config.toml
dataset = "struck, bounced, scraped and rolled objects made by modal synthesis"
gain_aug_db = 10
n_mels = 64
hop_length = 160
input = "log_mel"
win_length = 512
encoder_mlp_ratio = 4
decoder_width = 128
decoder_activation = "gelu"
decoder_head_dim = 32
decoder_qk_norm = false
decoder_parallel_block = false
decoder_inner_norm = false
optimizer = "muon"
warmup_steps = 350
Rows from block 4 of the audio encoder of a small audio captioner, named by matrix and row number. Rows with one number belong to one neuron. Each number is 128 + 32 x the weight over its row's rms, rounded and kept within 0 to 255. All counts start at 0. After the name is the row's rms in percent of the matrix's.
After each neuron's rows are labels from the 100 clips, of 14976, where the neuron reaches its highest value: "loudest band" is the band of the loudest frequency at the time of the peak. Only what is clearly more common there than usual is listed. The data: struck, bounced, scraped and rolled objects made by modal synthesis. In brackets: how many of the 100, against the usual share in percent.
# fc1: MLP up (encoder.blocks.4.mlp.fc1.weight, 768x192), inputs 96-191
# fc2: MLP down (encoder.blocks.4.mlp.fc2.weight, 192x768, transposed), outputs 96-191

fc1.97 115 [149 123 107  75 167 149 154 172  50  88 157 127 108 143  87 159 101 139 128 150 137 112 127 136 115 123 161 130 124 114 173  93 180 105 129 107  78 157 154 123 130 149 134 164 101 168 174 118 130 136 162 106 110 147 152 163 100  95 116  98 126  93 131 115  66 102 108 133 136  97  55 102 119 141 163 108 142 123 116 132 140 143 104 169 136 100  32 139 170 144 116 147 217 119 150 138]
fc2.97 108 [166 154 129 169 108 110 126 142 114 149 147 147 197 133 100  93 181 102 113 110 126 144 110 108 159 115 135  94 103  96 118  88 155 126  99  85 126 125 118 194 117 112 125 124 187 158 180 173 173 137  94 114 116 166 144  86 147 151 125 145 140 118 134 136 165 125 133 161 184  85 126 150 121 156 147 116 117 115 161 162  50 105 107 103 129 142 155 145 152 141 116 102 108 112 112  98]
loudest band: 250 to 500 Hz (67 vs 18.8)

fc1.16 136 [133 172  92 142 134 117  56  99 123 107 144 153 128 119 148 140 140  90 126 125  95  97 177 145 148  91 172 176  90 207 157 121 148 137 103 133 134  80 110 117 164 145 119 188 111  86 127 136 174 142 164 142 143 145 135 138 115  94 137 168 120  85 147 142 116 104 165  90  88 117 123 169 108  86 153 118 105  89 137 163 139 112 131 151 127 112  88 116  99 186 157 170 119 166  97 173]
fc2.16 143 [132  54 147 117 159 105 138 146 135 127 109 119 129 141 135 119 158 170 127 167 158 118 119 120 150  81  91 111 126 105  69 142 154 146 139 135 188 145 143 155 149 157 107 145  76  90  92 153 149 140  84  58  58 121 162  76 205 117 109  82 140  72 149 109 161 123 146 132 179 127  88 161 124 134 104 132 119 123 136 125  75 153  78 174 133 111 116 113 140 125 117 132 111 168 142  75]
loudest band: 250 to 500 Hz (43 vs 18.8)

fc1.213 129 [161 115 150  89  77 111 141 100  86 185 107 161 190 137  87 136 141  95 155 170 121 113 126 150  97 111  67  60 104  58 157 140  96 167 144 160 233 178 128 153 153 135 118 112 162 103 152 131 124  78 134 148 145 117  91 165 134 102 129  93 115  73 131 140 102 185 139 116  65 131 122 115 152 142 114  80  68 153 111 101 104  86  88 151 185 109 140  53 120 121 135  99 104 149 167 158]
fc2.213 126 [ 83 174 124 149 122 146 141 143  40 156 148 121 115 129 173 135 112 172 177  63 141 153 112 136 145 146 113 121 145  97 101 135 119 171 105 119 120 110 123  96  95 153 137 105 178  84 119 149 144 152 173  68  67 116 173 121 143 129 112 152 133 153  98 165  92  65 116 112 105 126 130  91 107 103 134 135 103  56 150  97 131 148 106 146 184 146 146 106 170 160 164 124 127 139 148 124]
loudest band: 250 to 500 Hz (46 vs 18.8)

fc1.719 037 [116 120 110 115 123 133 101 160 136 102 164 132 116 177  70 139 143  93 111  88  97 116 139 127 100 126 105 114 145 118  77  22 132 122 118 116 116 131  76  70 150 128 191 174 138  83 177 102 165 110 160 109  74 112 132 168 136 148 186 174 179 142 141 240 114 141 192  97  77  88 115 179 123 187 132 146 181  97 139 112 115  90  90 150 218 126 154 130 157  79 151 157 148 173 159 162]
fc2.719 031 [131 147  87 138  83 166 162 137 113 115  80  96 179 100 157 172 119 193  99 173 101 176 179 135 130 212 159 112 139 145 147 167 154  54 132 142 146 154  81 140 146 139 114 155  92 170 125 147  56 137 117 124 150 172 172 115 145 158  95 122 104 109 172 144  67 138 116 108  95 137 122 148 103 112 132 113 125 134  67 106 179 171 115 119 118 154  69 123 113 141 106 128  88 129 137  99]
loudest band: 500 to 1000 Hz (68 vs 22.3)

fc1.113 120 [113  74 117 149 184 143 123 112 133 108 135 125 180  96  52 138 155 150  93 121 132 102 151 124 107 124 153 146 159 122 139 113 127  88 157 161 174 128 138 136 150  71 173 144 154  75 146 122 132  70 138  83 215 141 110 187 141 144 109  73 157 188 125 138  93 176  91  59 156 105 128 162 147 144 195 130  38 103  88  91  74 107 131 119 171  71 124 147 174 127 136  79  91  80 156 178]
fc2.113 117 [178 112 118 169  69 116 136 136 163 165  89 161 103 120  95 136 111 148  59 183 118 145 111  87  95  42  84 164 147 139 123  87  98 137 131 110  66 143 139 144 153 148 126 161 131  67 179 146  96 154 160 130  70 175 109 117 137  79 100  72 105 147 112  75 145 112 125 154 116 193 136 142  77 141 147 187 103 141 119 116 117 118 148 145 125 112  76 159 122  89 136 216 150  98 131 115]
loudest band: 250 to 500 Hz (50 vs 18.8)

fc1.763 116 [ 92 119 132  98 161 188  78 122 141 116 197 141  92 120 148 149 121 113 136 113 119 110 143  75 170 134  62 122 216  71 156  99 119 116 191 152 184  97  97 135 182 203 156 123  68 120  81 152 135 143 176 177 170  81 114 110 142 129 148  81 149 138  96 139 156  85  59 155  75 131 118  80 156 108 107 125 104  94  60  88 125 105 119 102  92 150 193 103 138 114 199 142 101  79 181 118]
fc2.763 099 [160 156 121 129 112 134 145 113 135 157 121 108 123 120 128 121 108 130 158  75 154 115  72 156 133 116 174  59  77 181 108 184 105 135  98 152  95 181 154 119 179 105  80 111 102 119 199  95 145 155 165 136 138 132 120 127 140 137 139 160 164 119 130  95 145 157 132 104 115 161 133 100 170 146 198  95  89 188  77 106  80 108 119 120 180 100 153 145  51 155  76 115  96 190 201 165]
loudest band: 250 to 500 Hz (55 vs 18.8)